A small class-conditioned image flow-matching model, trained from scratch: patch size [2, 2], width 192.
Rows from block 3, named by matrix and row number. Rows with one number belong to one attention dimension. Each number is 128 + 32 x the weight over its row's rms, rounded and kept within 0 to 255. All counts start at 0. Numbers have three digits each. After the name is the row's rms in percent of the matrix's.
# v: attention query, key and value (stacked) (model.blocks.3.attn.qkv.weight, 576x192, the v third), inputs 96-191
# proj: attention output (model.blocks.3.attn.proj.weight, 192x192, transposed), outputs 96-191
v.63 132:140114155115089106127138184147027143157131141134183161131141133195145161143169121115133079106144116162147131086124147090090143066126159172118115198088120100161127117127136136117171162086088038103094145118130101100112078137132135131155081109103139070138132131154114142162116168131109163088
proj.63 116:135082115153136147126139111099159138137162107206157053172135113088140091151145120135090171171166074095103152140078130175148137129147157126177063139075092128106196112131099109149131088133160090116126103093194112154110149150145131113145093158190151152203170098103128157120118145120207169142
v.64 102:109057114127145127149129107192198119114178160114133103188169153089143112134153098117120130139132136071126194106130147147129077195102122106144133125068112140115155101127116111178118121085140164131076164127123115171097149115112130136135124121237080134164123120126120124178077128183126166126
proj.64 111:114083155166132127145150110151130095160106121146150150140113154146105162130137118138152142095086157157114118139154140170067158105129156177160173111141112106162180148132132137187162072174146182104065112099064109181079143096137121177104115223114122079176085095155156165129148108145192140155
v.65 102:104099128140114124180139108205152147076171143101171149090102118161180123081105133093142105176108138098148165108121140113112193120164154066089150195097121106100130136126079150146152182193149175159102125086101171149137110088114115129113117087100152126123128100082142169137112145120176166145
proj.65 114:098102096090156108107139150123133155126138145126133131124139142111132155115151171143091132116087138118102146186105145098114097108067094196126178115121140122110159123170173123137157061115103145124064143133153142091127087114177116082108112086120149124114119064123203125111174159146206153132
v.66 091:096159117113125132154152113157196140069107143079110167108170154121120160097133085181090161146119156151142121154144108159139060192134116123089113078099141116190126092161151111123111154137132079131136075094071108167127088039147101107147125148103116072092145140134169128164113105115122145161
proj.66 098:150138143101099131108118178137146135117109126105089118110087196159143110137090141091100152082135093083090052101180141159091159125138166120105155116133150132089100109137151129157081063142144122131149114133083159148110167103135117084080108163159072063103091145181087129079141120156107113152
v.67 122:086112127130116104166141116125151179161093095140158089149114147112118125069188111108171065103147121145111156103145133130103150122135089188116191139108149113049135114111130124141110101064094183107143159125136077100101102101104110115132113120119143093109124166150157152164091120105148142094
proj.67 114:179119084199142143107162093139112139124159109107168130095119150070173124120078120119077153135096161124165131058151061167156092105116119206082184116108125140149120113145117103140147119142137191088099149123103119168124098115150124129134109135140154087125130088176073147136211125134135176182
v.68 115:098168097127143123128117117089115102097127138084101169121115140103068202170064143091105118107153133105118091151133098131138136255096083063149095067170089224199108118125127173112156124140135136112087152195144176114161110098143102091120125117158079197117130108090137132157137118136131099131
proj.68 105:167158162102125135153095175119140085136153076152124093103133160124114137147161096162125168124161207114166085100137174194120110147173141052119112152170115188086105163109130116129093136109123147113107096091126108132154120126113147087106130068107086177147109137145099189142086115148078110090
v.69 102:151068149122104092150149077190207136133157092132132131065130146119128165055142112152098123080125114123136163145165135154127108155127144183142087070115093099123119100122125094149135186121100200139150226141116129168091140155098146119175117191134115156120143144145114168102105159158160133129
proj.69 114:083080168095115135116170172129119092088145151174157109156173164153116133126181093160118132117076077171106140129102146090135118140166111141069114156148096079123127058083074146160112028133145114169148173122134141118127141116099107134149121098128132113133158162122112148122139122167091124130
v.70 110:134123141077125183104164140123133158116158101202129109132137185070162103106236092169137151175109126099147089043122133168116122109120139187114183089059129089161115100160154163131144149110110097112129111097149076120127143153144130111078115145190069105139121127167091151136110118122131144108
proj.70 107:135101093154076083139123116134153169113133171118111054140119138152103114132043187084108158164095091121109135166171120129065184129145121113118193099087107149087131135119086091130148105139152079127172181178108134123131055169127104070160174151102068123094094143138179166098098116129135117170
v.71 112:110167078120129138115072180169073115087157139114117152122073138117121196211098148144063171150140137131140092161086112119130138190117117081159118080066106140163128117084117092122165181133115109152063134165129151132147159136159131138194121149078160129085090149130136093116141102108150153124
proj.71 097:137119134098120170157116098108212131134129087202144159109162129164108134155125074104060124153136154151102152182087139160102144144168160075044132090138137119065152142124160136186140107143132135088095097180124102116098112108131151116076079132110102125097124112105106165161111146087154167121
v.72 094:175100134115149143126127122123149150105046198168128093104182155036141103172227076063148179157147134117143122076139157171123104118091133153104154091107123110123104099169196124097103080140112117179162132094115087112151146203094133093134087140106150089110108090122060090147082100177150163148
proj.72 091:100130124144094139094155105123139166079104115179144097117118165166115076091056180116173151169125176089157159136144134183116123132159211143168116106129127099124128110090077104131127151137135122101148116168068096174117105129123111099145113224157148083136086085126177163124133101109161132152
v.73 100:132114155111116116145159083130092119125116149090103096138150153126147140029231108077167112120118140102138161044104107170125155079131093112093094184156112061114173126107123122199135149104146081102111091114130097102091136109148111109028123132149116173126166111110109142123104085105147150146
proj.73 095:163086120105142076162126105140149088092114073076166151089115110146137163129069112127222078136143200145175126151119136166123111092165114032119096144105111132070141151128165090205130092169132115123091131173146099131145100127103155119147142153165129166131074208131129104104086125124143148095
v.74 098:115115139179117198136105135159193106170092071091154133109103128142115185209064106095090132132164124137126136097107086100136083155086118098094055141111134125106099160123122120158128091129117168162113098121143181106204122074118149113198066116054108136092117129158078119134116077124092157104
proj.74 101:151123082164167101108150149150075116149138143093165117126171130201133128213162146157105138089148166121142142133145101151099192098113154097117137153143165116178118141161180119157184165121150177051097122122138107170109138042150166080112141151107144128099123087138150096170179105134174196098
v.75 096:155190077117146147147125143120134058151142181107124182133107104168126067137179079103101183133128129158143144194121086161153132184117122215185140144110149179118153134094109141135153073155147212088185151136124126150158138140137130101129134116063143092102088110063171114108144142158126121144
proj.75 099:098139140176146178149109056118153100129083115102116121102139124038126132141093181117060096099166094090153074141121126130146106127099117095087126151114175164150113121138165151073129189101089163119143148150111119095144141131155136090156134068120123071100151094106109126175211159147123156178
v.76 102:146122106139173096122092093106159100111174123151106118111131168110092137197074123112089113155117104122157079198114109134168102189087066158165145088145093124114100116105129087127111138139143207151126151127133122160182154145133084133119160111219110170107129107133125127138141147150151107133
proj.76 100:150160183132122161109112173125080058121158151109111137138116144136162166165126124140141096123133146143110145058051150156110155111133063154143173151184100148065072137134110186124094143145106193149123093117103177146124156085162092158124130176085141125172107145151086162121118146183101102106
v.77 083:134114154133142123120126093110142173145157161158101099139149089116145151090127182154141124134103090128122143137169167115157160010148137092105120124086106050165103099148150121106125134123173052087147145151153062147117155137117160090143186128180118137086146154120148130195143144126123078114
proj.77 095:151121131120125090126159135106146153160150082112120116149077075083119135148090085120135154183119151146151163108186184129157133124128084165146083101135113066090127115117088167100065091119139092142192105121142105164126104174125120141139187177134111134106117216142091101088092103136106031083
v.78 104:181111117124081160154143109106129119122115064113127130163090129153156178114103133139118176069114139120100147138100116110125161052188116068118108131179146119071116159160108121115167137113118099112105144166145075143140171169093130079151080160136139171117121130117129153095113194122145106114
proj.78 110:136114111097101064084112110119111212128155107127131089159125121132145134121085130124132151168163112138144139097079093110144071176133156161131146155169101137186095107106103163132117134124104088152169149115167121128129120208117144130142111154147095173079145177088088120147163157139067067106
v.79 129:142138048136171144113085099128176068147157106038111141132096115122071151167076101123093148125146159129107112203042106095121143171121146146135114122115148169118074106087097147123144129141123138156143169099138132167169146140150121128136158120114140233118085153137115131195145119141182128114
proj.79 100:099143064111192118125138150138091108169143152077153097068102177075144187098176157142126111101122163149142116154080142152105140102134103132191094141127130157101083125138143165175156160158139096083121114115102166067085127149154099173124141056082117201155181137143148082120150096159148106118
v.80 109:104136191137122165164133167083087188152147178157130123181171156113155164111225130109165091142085096138110169111159135116142102072082135090078141160061127138125163149176130133126145108099141116117130088088124123135107133173101150135069125152186137058116141116138133110118119135125063146123
proj.80 092:110166108161160091113126092136116129165121082071129168116083139164135121113071159101146217111181172120102111142155118135090165111119134133137146159084151175159177182140139097113134134110142154123131130172135139186096125165131155154164088209143176114079090178118120111142117120118115090156
v.81 105:114082134143165122134170161155159186162168138170115121111054183140146197058096107101098127164104127195130111120113154114135161086089136148094146093043117057158124133135137077090166098096148209168146162097123158149119141119193120125136136167095172145115129128156164178086183116164125106125
proj.81 110:094141101131149151141102114120082123143171169126165111103134097178159170116195155107114122140132079155084116151113185177172132065128088127097117107141146096122134154125126120088108089152101184143114148128107168066113153142146138124151140173158138144100138171120067098130173158178094118150
v.82 096:133145119176141139157133174107128083154086104140137155189083118156095113181128126117158130098095095115089156131125142108146109110161080043158088131197137167150128181156084171134163183095130118095115120199134187136088120114172145144124067064229062144146128121078135098195133133119126124082
proj.82 107:175159156119136088164155100160135127186102140130119122141140092134168178146122131175118153158157123091128078087161127130102117100087154133189157115149150187193100175141193064106159128121113177106076147089168104141159150069107192168073095108135130148134090106131158124140092197116197170099
v.83 097:106148178136144121106126094138152099072120138105115110102104139127074060107122163094192135170104123110164141069086128192211112102140178099106107187067134124114181139195137156200154152151077106126155173143167141091114144125129131098041120128140079112156106136099114145137158132135136150130
proj.83 111:082119168179194134179128101145106107137121140052142142121122118169141183125130151144137104124181144105111110198108103138115157099136153156170154138098147126191141136162142126113166159153136115115091186112111140095089113139142126140162154136170109071126164133108202093086110132123129179143
v.84 101:148084115125127153112149102168192083161098107135140070115181141117089103155083126131111080078150121143171155159134135118175123107164145220149155118074145042130111089144126080131082092132166178117157190124122069169080117111106131140185146200103143172128127136133117159099131153129159070099
proj.84 111:093112113159127132130178154143079109133140177128165134127095123080108090180153130122133138099079078126097152148113155088179175127119108182147134152133116069097103078107096183107166131135095143145127147107079117146111103101134121173154113119138103092130155140138137087171155131160185097154
v.85 111:146138118128115091082146120116161100125127147142085080118101124084052203182065118133094177129164127122137091220107106137121126164127136137204084093097129177163102112111094135130139172104060096114085086122100178129126147091134123088144121120140100192081104134101119124119162124118166099133
proj.85 103:052159175099152146132133167119086152137150051122106130119141107137120179159202100155121124129107152149084108097157204173095151133185164111155120178130089138129125139115125156184154120185151091129168142166106089133108163137117124120107161098119146174172162174118101118141112132122121107114
v.86 092:167158079114123126105138110128163098147072076122128114103163133132113098114131118113140184055138143143134134129121141154170133151126178192109133112086103193132077154146101174155068106159134174099181141114125087186081111142149079054155149159026157105120125099159111097130149145191183160097
proj.86 096:113138079159142137100110100120109109126131163086174091147099171115136126127135124145108109142102120117102106152096093132105136076136136173102136166136102171111087088115093113155131144133153081076156158159092191096088154138149089115152119121169065101100176186097139065141162075143162172117
v.87 095:110168107125178139118124158102101118101146139078118111147104131175121062181083137158108154187099128126122059186078086104118110162127081137152173088147209150070118126119112164150066099131132148126220122155157119105181098137135138166127135112169150062118130132092175098132203189126172125158
proj.87 094:187144129070128143141108173090148091109134133079035135132112098034099161190093130138101111130105086121068110098127148131112179141124104160101127089150115171120117099124112144169099210131136139194218120144178142155159099130150144125105169140131154096149152066144141134120073110102102122094
v.88 104:103103104128131162141148084096081111142111052150144093132099145107144111080092110159145139092121133113151163117089136146164095061171162163154115076157144043083105077130119098128139123076118146172123184128114112199111130120156090119194090136062133152109095134129114086131116146143139116105
proj.88 097:175118166161081099147110137138169107075097139125156126133149131157121162138173070136136106122127122177125156113102082114173128123128134134087083104129107043081108057122126188158173126181088083103156155146070112141105086143130095126141103106160115116099161169123108088135161120142101124104
v.89 170:140112164116105140140135181131077183146154130158167094150111153128146077098125121090149083153114133138135153060158150126101104095130165189114108160106116078122128132164125113116103129057126134142120091108136080133107119134161177151072121163147154129116148136140146177155109117130149162103
proj.89 112:161106127241121099145160089127189138126132115125149124148129107102140115125099109149123140158082174179149212155122096151156126103138130150115101139148115101100166115121126178150133090143145150095109161139121058153111102144077149120195142192109117156070093148132133142113128140121119198178
v.90 099:165154114120083000128121138123089125137091139107144125107079142126087168130152152218153139159129133154133215107121097114124181161141078151189095083194132132106116110155109130140070149176108129161111132136163093143067103103111124153151119200155123127086123131135123155138132140123255131118
proj.90 097:139151207078166178172142103178126146137137104120162138127166120130144130122155027098179136149091132112111093128132158107124057120182126177140146119146087155184124107100150129181140105133164116097118119124144165137147172135116139175050102159139160116128201128143129077161112141106159161096
v.91 104:149135087188147083096105110113084100158169158145148177156098080179140161152127121110102112114133133104106109134148132126155134235153146040086139074123118193128150163110156090131170100179108186139084147093117132142157113114122119098154102118107119153157110110162136149111140145150097085123
proj.91 106:181122177106100151117106120133131131112149084163183124140114102167152153171168102146165122135170135137153152121090133118100112139125168084069142168139094205128160157123134162149086139139147172126085084138083162158117138112124116113073129114137150138159159156080093135154147083124069085072
v.92 109:138170070142168177109117145109161065118150106151082151150112164121078110150138135137065147124094149123122142097102098078120180178105135087143109112162116152152083121138125169147166117200165096090148182144121114160156172157097103132124138110156124177184113106179092109128108071101141142162
proj.92 095:148194082129168100068095115138111082136122120160113123134161154125188139140100144134155122159155114140147134136161165083107117122103140117166128083135137203138103129122151080146117135102105093136132104090047148106138125140135150135136148143059069202177122152123174080123113142131151159078
v.93 123:131156079168129131124111097169134087108120147121093106111101107149092184177059124122095207104130148136139073171130080105135102191142144071110127106128151177162133092102083159113143122159112103110110115087105189087160130107140115133132119106113110171130087144152105156129125080114104141143
proj.93 107:084138131117175143092112158145117158150111122123122129090201106158139154169184176144096125114127129090124087160110170107096123101126170074084138158115143194136084167132176099172148137139125104161108166152111137112102125097150152104120106054087142160170175093151170141120172151083110127137
v.94 092:089122125127123161122095100127138119123118103178124145150094130112081073162245107141105088170140137062123138164125117094130186170137186123139133202118159173091109172148135139141150141189174187126153107120142148093136115089163113117169135125083108090153136096093113087125145151113152107141
proj.94 101:127088096097097120119114184168098067102143149155125129113090161168203173167069121150057125167096078173100135054217120134117172135120168103144151146140144127137091127125129098144123165132110151150126154154092142096093109070165125098108111080103136117161154118079182177127153142103190126140
v.95 131:138167093135133162083087178126130091141109159149103125094113109164119114211112167108130149110159146149154104182109090123144099115116097186179163131114141178128121114085128134092093143171086117159119129146160085105213134130127150161221145125079159066122121145150126113121188094104149115141
proj.95 113:133161106196141200143108096109102111113123121164078110147148086090135129123057118108073127127117094114136143113140058097123130123127105147121168125141137134105104111116149184140151237124132140153142123128116106154127141095146135147104139145120122089132190099105147126168140108092129197157